Weights of a small image classifier.
Model: 7M parameters, 24-pixel images, arch squeezenet, norm batchnorm, activation mish, widths [128, 256, 512, 1024].
Data: trained on small renderings of single solids in any pose, 395000 training examples, 23.2 epochs.
Rows from block 5 of a small image classifier, named by matrix and row number. Rows with one number belong to one channel. Each number is 500 + 25 x the weight over its row's rms, rounded and kept within 0 to 999. All counts start at 0. Numbers have three digits each.
After each channel's rows are labels from the 100 images, of 14848, where the channel reaches its highest value: "top examples" is what is common among them; "colour at peak" is the nearest of a few named colours to the mean colour under the peak. Only what is clearly more common there than usual is listed. The data: small renderings of single solids in any pose.
# sq0: squeeze pointwise conv (model.blocks.5.sq.0.weight, 64x256x1x1), inputs 0-255
# e10: expand pointwise conv (model.blocks.5.e1.0.weight, 128x64x1x1, transposed), outputs 0-127
# e30: expand 3x3 conv (model.blocks.5.e3.0.weight, 128x64x3x3, transposed, each kernel summed), outputs 0-127

sq0.35:466555491493527504476498457527504498521509440489557483509509487486520468474468550497503537490486496494522508488486485511511508534514484497487469498506474484536525518481509532511506521506479524489511509492510480518484557500540496483518489510486512470532478516512489518491510492503516492533526514533499526443478479476511500499523524528480471462474529529485527497533499487502507460517501474516487553484508441474472471497505480484479448443476471448534517478512498527545480527508480510451469451498440521529527480492505475454488513497477497524510480512521517506503513519516518493498499531468488545489486495509506516522459486437465558487505470508506547503522528530517504533489475484476534479543510511457500500512494479476490506489515538511556456477500494554513503580502486498
e10.35:490521445495517516467488447506490491514505469474516480537500493474497533504439481525494531518490536495487524484500523441521507456451473450522508512501494511507484509508476493513501505525472526517471524519515499491513497488521460464488503525471474488498498483520520435473489528503503482502550506476537493510494473492453514500554463478450498428518501507484477523462491485496485514522524
e30.35:514500492534490493503537521517532500493473488497514511466511507483507500546474485480483498483467499529485448485488488475504493525488478552504438537517548505505462516497474508496493470478480489486516457489522483529522496518508524547528511518581506498475526532442499505514461527481502506529520496489520468507495449501464480508574467491523521532486517477493504517452498509475479522527492
top examples: metallic; sphere
colour at peak: black

sq0.49:440501511499476519504450492518531506461529464484555500480497477509520518503466459475502505522512526497472502509491503512516476515529510529444505525504462501517518512523554504531514478531481527491515504497497524482505525480482514508468575502503506526506501532557492520483512511525465507497475461550532532538519463493486452481512509498461468529503515501450504467494503545491475506500495478499510481497510534489474512492530512475476494557491535486515457491505509535497530521509446521492471462504476504510464487426541487508503493538545559509498500529470469488487491491530508515518502479496484496456477524508530451521475507496513503491464465521500515525497501514470544524504516486473478504522529512469434516483466465489534510500510492503493471513486487498524543492528440527
e10.49:471538487511535483548501525476473513479488508512479472522495475524484544475503481471471490498510460494462434501517520482496521492479513469494510495455516498566514503530487515505515472484485498482503501483494475526470511574497539513484525524481507500514504518505553513480512518482504488444463500532521515460463511493512501498537470524526523498537436488527504519454539513491498488489471
e30.49:497505557490499524452506508520472541501498549543526471498483506447548459493535505486486487518484508498486527530498502499467510544505512490488505496509514481513492466459535487518489492497510502506509508497508495505478560516506540468503486517535500508499520496504471453507478490506495505511500542523501528539485443453439505549450482453507495490480520489496482456472513481484507485557525
top examples: metallic
colour at peak: black

sq0.42:494511497476521543504469496483501481511487548494522423497517485515543488492550521472506495467478504483513450529479494492509481511509488543493489475495490543477507489485501564498464493456526521502498502467488467489450527501476517490521527527477502490502526531504523538498500474510494517511481496488498546498493499502528543491480517469549444511482448496520508514477472506511476503530498551517495505473488508547476509472450509500536504535483562460515471467520465506543453507469482528481464480491464527492525490494485527461480476421478496492469498497538531517490506481504553531492519528555535454504507476530491487530491477463524503502514518542479514506468497500515466490523531513495513503506490526486489522502520530513494534476485483486465528554496465522508503486494521470
e10.42:484478498514518494495526549513495479489470523489551464482466504527502469564506530473539537502453508470495493522529482513473491498481531503509565508487503481458485466516508521491504482511510479536489514528548493486521516525528515493472514478482534478511511522447472524492544493527487434479516535461476486514517504534477508454494509535500462495505554533483526507497508499509505488512482
e30.42:480499502474513496532528509529487504473488494464532493487532531504536496492503473507505526511468508479547499532520512485530502504520482498516452509537502450539503503479541513503505537523450489521481487518554476537501493525486567497505495496451538555533524457529519448526498506512510481504471498519531520563468544470470495495494480508525494482498500532473508502509510498525519524512543
top examples: light from: behind the camera; colour: white
colour at peak: white

sq0.51:511499509441507494499513511477472468528490473523486507520483494511503539458489496469512488519490485492492533463532493541523528525482521517463496489536486500510513506552497490507469491516502499502493487480521504525510478504502526497521508494502517466510509487530502558492489494538557494484451481466492506512518448495546457535475496504512478505478478539542544543474472544495499501470474471495568546523516501442469499491508471490508495482515499536521541505471503496484480523524475463485458505529525476510458498489477538503524509534456504494559489474474553478539483477495509491507545493488480503517454528518474501471533472474536475527509483494519506477488544476444462502490480502539531493478494468504467518491501487538483490460503544519523489514477496502467546482456476546
e10.51:478508551516481513497472542506504509500534491494491532481501494528542448542519457530484521501554496510506499512496498489488545520535506494495539514545477495530454544503452501512471484505494488482536498476521530533494507511443508508553490486493498483485492513529479525482505491518474493478525545504494481454478480523507487498470506548460456526503496507499464496520508516481505459467564
e30.51:556537509520544542497481487498515536489531505504505521534480515498481533495511526497521534521526504486459515476526523531515512485541484496517507531499510517489549539510508493516500491496537463490441521470494553479529516485505488537476495490483472493504528528519550514524510530524478513511511509542485529496534512485491479497531548542458443509530491552496514512520542513525521529503519
top examples: black
colour at peak: pink

sq0.8:479505530513505485517434507515501495492527472494469493528527488516500528512491495517491509505485522527523479483512518533535522507468460505505519492503484441506528512494511485509505508509487479501541451501516490496468502494508503463531506500498517519510493528503510492491489509533448524486493484508569497489537464458517515496465512489512522500511508518513500479498496506507503484533484485454490509479546468499499478498478504508478510482528486526511439459450429461565468540533541477459508493451490485536487495492548511520475514518478483490460476456530473497494482511506459506463502533499484469562482512538446505508530535483519453520497513475532499552538505460520525531464516495550497479509478488487548479508530505460471531478505507541463503540541513490494511512494537511
e10.8:489461479520515487495515476512482511486476525516470513519492481470462499505481514530510527496483471452491501530503526491515499498517481492499513482473458511464527496480473498527517487544515509484465525467507498542502519492509488481508465429537473496495478506511485463484467479478535521494504454520515489432512445469522466464502474474499512578524463490504535504507481449533490522470500
e30.8:535505524482512496529481534503478536494462507482480506512499470495458478494491490571501478481463488509473474518524539495489528505482475549512499482469450458515495557483503517508489473490537509508506495520509519476514523536499502503492486543556497523503486491513473546486525477454553490491537505546522509473468478513513479451473485483522505501541501477483468493532520506472495463452517
top examples: metallic; red
colour at peak: pink

sq0.43:506491496492484502460483512489513498480498520512453448499493478490502527546469523512499513529483511509504493466545499498452500511497478529488481504496482469518527527507505473553472486529506535528516507484503510483476482496465489546527519547492505515510499529528444505481529536507497447491520512493524481479539444505495517500507500508481498479510492512497482480442507523487482489477518507536543504458507488511501507510445512501545491481478512536541569498507504516465546441489469501501485504524473458495518505479531539561504469508474504504493508478472541521457503458482535471491515483500513456491468508461495479508509509519476504510495494495489539512510599462532463507487455467514460503531510474452470508498495499485511475520520501522518469496523466489516462537485533535
e10.43:507482501504489518507496542481530534531574465534501511506507537490519503479554516512513506498470546483529473483520513442491500467539472460479502487474532491495527489457484519509545468515487493530507494549490497492523482480482530516493479542471505478524507495465468559497501518488473487489508510543482473521505497506506544546518502463497532518467522517502533483469523534506499538516525
e30.43:510484541489488494483458503501515503495556519505471481488471481507470479500486511480525462515495502535513473496528538527485547496483514510511511503450483507467492477489514507481492488439474453504502539485467503492541505475522505529507492524467509513490474461451496537479500483535448488521503512467482506534501515445452476539545498472513544468484493510472473505537493554517483502483467
top examples: glossy
colour at peak: black

sq0.60:478465490514494533481494531522537496485496497444519490502483470507470522473497496511512531559486513505514499507488473469505514459477533524477499456523502481473503493449492515491472536526507485493498507498499494486487510520493489533514519483497482482529467499511515483503465493547507480492497517471511512508530465504508516482464495493480508522531494519470489493488494512552479497532518485482530492517489543494473498496535482481524466478494506478449514475506511479540469503464523515501563447497529541457511496516450495494474495484536518522497473479573511508485527506546536531491507568516524528514533445482483546471482479538499503570435502476473485558440510530482471533502495493483506510469519522500507506527447512505481464499504475509494473504520469535515488497495558474
e10.60:515504455485518486553511472503459471485515525463524450497478501536510453556522516487489472486499491491480481503536502471500439476531495540538470486496490502484512500518452489479502489467511509462474469507517491485520534510473477501509489480507503510521514542465476491460465498462492489499467522525469483496531503479504519446515495474524461475452464536466486483491516511448478485486508
e30.60:489507478515516452429460468479460476495479486489480457516495466480469529523500516545507483508516512492494477468482510495490482478491539459498474508527480491478514504474557496509470452491484526515519504506481490489502507503507539530476501534495508512490507509489436493524472451476491497475476463465511492473528538512487511480517512485511455528543478505478502527454448510505514440520508
top examples: green
colour at peak: green

sq0.40:488540509498482461463486499510455513500500485551531496503512480500460532474531494480450542496536503505516452471498494523522514462516488523499486509485533503495515530451496504500508535535495466483484503489505525511485477534518538517472502492472487505514559528497545529513466480473458481478490483495486502514489512516521505521532492495466544467511496479511474481490518521486496482485485501531496483451485472500557507501523525535541480515547547530494516511521523484518459518510498504510470518455477496469512517505544491532485456476456511473496549491531513448495501488477489567517510457517462473485493475509484511464509516459488453507530507515461530521496490518513503509465487546506511485525471516497447494503498508532481528489504464461475572530448495530476543504477502512
e10.40:507468540553488463460531520506482483478464516496476495480502460537499512457478476546498516505552500563494476511504500519542482537479526527502512495479497503481463495483521465496546495527506507492490482492503522530498473467477457482536517479516527492474546530466476487468461470544504517530513506460461479558506461511482496490499499462526486503497482497518509485494470493493518495508460
e30.40:496537476518481537501480500497550487499478495497497486545506522503504515488461491445486509521476509485544493530512488480481478493531499489484492510483512468483525512488492522481514478498472536499487461521474497536470480520470459500489498508478526513518520488481586471517505509491533461474474480524458460545516521521545554533468453501502495489566511480521497538510512497471516510464478
top examples: glossy
colour at peak: pink

sq0.3:516469491517484501518500517504492496503521484487554498510477491499480490467480491514514503496481463495492523466465449519486545473494510486514524500520489471519523527488500474518512485535504467517528506518523515502481501499502511494485512509503501500488485475520478468498513469516525523491494516508522505506522498514468483524504500466518523520497507507537497529476471527501495505464505490542511483501538498483524505453486517518488470468506530536455514495500492495476481492445433450486455499501440494505520505500477501536496532479527483469502488514495542529544493510489557494530494471472522497584481450569485476490557498548546542490458505494454505520523523465503472477523476531458500506458485460529483522487506528510460517428514528472486477560540522512495528537546502512
e10.3:493530537494495502478530545520474518482560514483509451489523489526526485511484518517501508531513529520529540484538548467514491472525484542519503490528502508509536507532510497542491544508524528557517554484492472499536521509529482498488465520547498481478478496503531512526498482527539507505489465492462510504493470468485479504489522475441497459501499501555514497518501499451493531490516
e30.3:547490519505489489491549494511488462478520494529477492522512513487496525504511493515501476492517523525477457506472468518485545546507539494512492501470497489484499528501483427510493515520471507493480473492476522490535491466485521473468514520482500464519466524552472518468530477489492534505481515545494477512507480531511476475477476501457460484516475475490503564494461517469516547570484
top examples: metallic
colour at peak: black

sq0.22:499470503522496504514484475494496502487479539488495488509479473495537508517520506500504501489518510490492508515461514517488517492502497535536468495497460507502498504523496506515487511536491482521472483482533496511503500501503518505495503481467489490528528518498490508515506491530515474506509535472540534510509444521523477477495536528524491516482535481513511490461528524499496476518504495479540512520472478492529486512556478490563497463479482490522502477499485517495474460520441502508543510513500485469510483466497490487539539478488466510497538468504531503507535457474534483567541523505507496529437535506544522440474511498491471464500527484454468552531491512472515505571444508471495535541465487516488450539501496491457451498511509461483482441526491534432531485451490526
e10.22:519514507524521509507484547499521577513486491514463492442477480535517495489492488500486489524490460522477468504497507507513551443522462496498497505516507492526504524482486509492505485485484502519496499482486514398525452497498478530512520524493504532487450476526524514522495508496523511526520463496533486477503508537520499512529539546539490487457521473497492452504511502482528482461515
e30.22:514517506524494499487499486488525501482501508476526474512535565527459515489472507549557504487491506536495511480522513539523459507472534516509500478512556511505514487511483459478474474508538501499492529518493494496529537540511515485491497493540487467483511496510484533508481502445514538482526518471505453438568513502488500479453519538480513528516498490527499508492499466543527541524479
top examples: metallic
colour at peak: white

sq0.14:482495483483510484525509501511489514475482508478451539494481494510486489539493519499503507531484527494500470498541490482517460481495502488528551496508527511485503499518512461524530480521508487480513503482527481507477568458502481456487496488498517485494502532532496477487494535518495519523490482522517476524463499522518484504508504474500506457504465489483495496531511496505487529499475497505487567475455495477538524485476523495485518463495534472508508536504504546490500527527464501426507496514460520509499499482545505448502494480516530487477520504475445484554484507435522469483490512503510472472480531521541529514548500487501484568513459462496518488499521497474531515503556523494507536523503511464474499575514496413501503510471469489572482465505520523519513462486493479
e10.14:506481492547487500501506507500486486482519506502468529466526503512507536448444506514490479479485555478467520483537524500501499522493508542493522450476501536463540511485456493506522509538476435461459495526504512538491495522516537508488494469478506450522483526525558469549541481466486512475498504494506517505516501511523495490527488521468511478495497494534499559499513519527492477508468
e30.14:509473553540491485491497489526516515471510518520495450520507514510474508513474485491518481527491487488472508474456504479465473521484438497510497541482489508482500502482478509480513482479484537502527524484496471503513488504531474535491502545499530520543546513475497438537492512477480480455497495538558464471479471440493474525467485491532511514550493521494523477514529498513470534460516
top examples: metallic
colour at peak: black

sq0.6:497445494525510492509469482487501511504483501483457475496536467512539532473485511502494491499511446497510508496504501515485525485502502494491478493556488470505497504498505527507531479467521474545503504479474477498496483507529507519496526487512500524444499508510499511504477469474468498494490520484524538500505527489510535486497497500493526495520511490505512482511499491497507519495489496526509511511528496477487523505498498519493489495469535492493474469499506511532520493482503505483528512562412468496489499516538468516463537501474504536501453498490504470495513509473485496528473503485526511541468421480523506451524564488535541476517481484472488492553528472505543538504454477546551485479418492499521522495517569523524509425491531449457504517553508511529526523546526490
e10.6:506544528511501498525493492510500476486459520514486533502559482489518480488499489491515533496479494548477522488484512488512520537491470515495506541538484485464525497510497533525565508512498521491477535490476501487459511527455528484492503491537527486475486474531528469451488488455506500475528511494450520459505477523445504520530526503523530506536443499463498517496512442469491510481528
e30.6:561464539501485460483488485495503514505526507524494528506527492488499537500501512502494497448506485523493492526523492523493509535487500502501494576463488477512520492533497522476520495467478483554477526497548534502501513462518527426530520520528505492552519525484461541513511489513501535506467513495464506500454507438552489496494487490499497494496452507497477502521524514482451490522509
top examples: metallic
colour at peak: black

sq0.53:465547532482489456538454497491525489476525491512500539498486543540455462480485484555493493491484488483472469473466540454487471476479501510507514536472541508479495470483510478477483485501526484513506471492511513496480487497498531509481520517491499487477526507519506500486476457506468481483529491487468497495501501515505484566468516506514461513517500482460538549505525466499497499523518497516495457471543486443480514524481480522568520498515538533513509495513509507505490493525499558461507461489512505517538487496487491538540534480528546515540539490518503452505522477544490529504521489549530504523486495459494534520486568508494497482477478460470490520475564505492504460503444494480490467483503491517495490484503482482473487468519479492504561501459502480523503497483535505
e10.53:508518495492516497485543491460486491480514477499533507536474497477508520477543490508491512523550458518463506551478496536500472503484483526520478536519488547481513508508549491489461450517537524445494503508469519552515504523529534505495505472483465522480510542515514520474528463500476537440456481457500496524504518519524509493469482454516482493496507478491452506516496505492499540526503
e30.53:510503504517481531513469474501545514472480516510511502528491483512470478472476494503461499509474511503542492485533559517491487506518478476540458506506496487467458472468524511489554502542500475507467495469511490510507519502498440474483504490496517481502493466492466530482479515465483466541447507510484498513559502556496467513446509476508558498473481521489538494490476477544508504497542
top examples: glossy
colour at peak: white

sq0.50:524540535481489513492497506495508493504525482503550514474457521442486480498467494474515457501512500512501507518516512511524492541517534505470456498499452485471536488488519487464466485518508513485509542498493511499509484516504481505465505504447496491503531492504518486491523529533510499476493511488531449480550502496494492566503529474503477497503467481514486479486515499471508488503498531512498494502543477485513485537425505480480511473476528514497492485487524489498545472516501460464467478529476480519506557517505516483499461533496509500452504496505485490488488511508511466473523486494509492515456463513508555520546493479443485575543581501476481471488524475505472498493505533477503586483479516512525529493475556507547490526518502534506549496488489508526529503514468502
e10.50:527510521479514506469519507518447503512497490507498479508494540508475533486483495511535504540564541482557485505515492527478506484515522476465498484453498537590504486476513487457523498478497529505535521566482487505535516458517498533538478503507503532484457489465499527469556488536506476508494490501523496495495511502475507510463505509483485525488469502469484505485499470508548502513512
e30.50:516481496491532483481487488490507541531527488529496487463491507551512469477515511522538500519541550498482480512507467524498522506515505517485515518466518465487490519487480517455531547472491496511437502497531496460471508503496533488515532499486495495521481504504536494460513538485498493516495466507532494497509485508493536478555489530493472503488498493527494516537411571511444492524494
top examples: glossy
colour at peak: black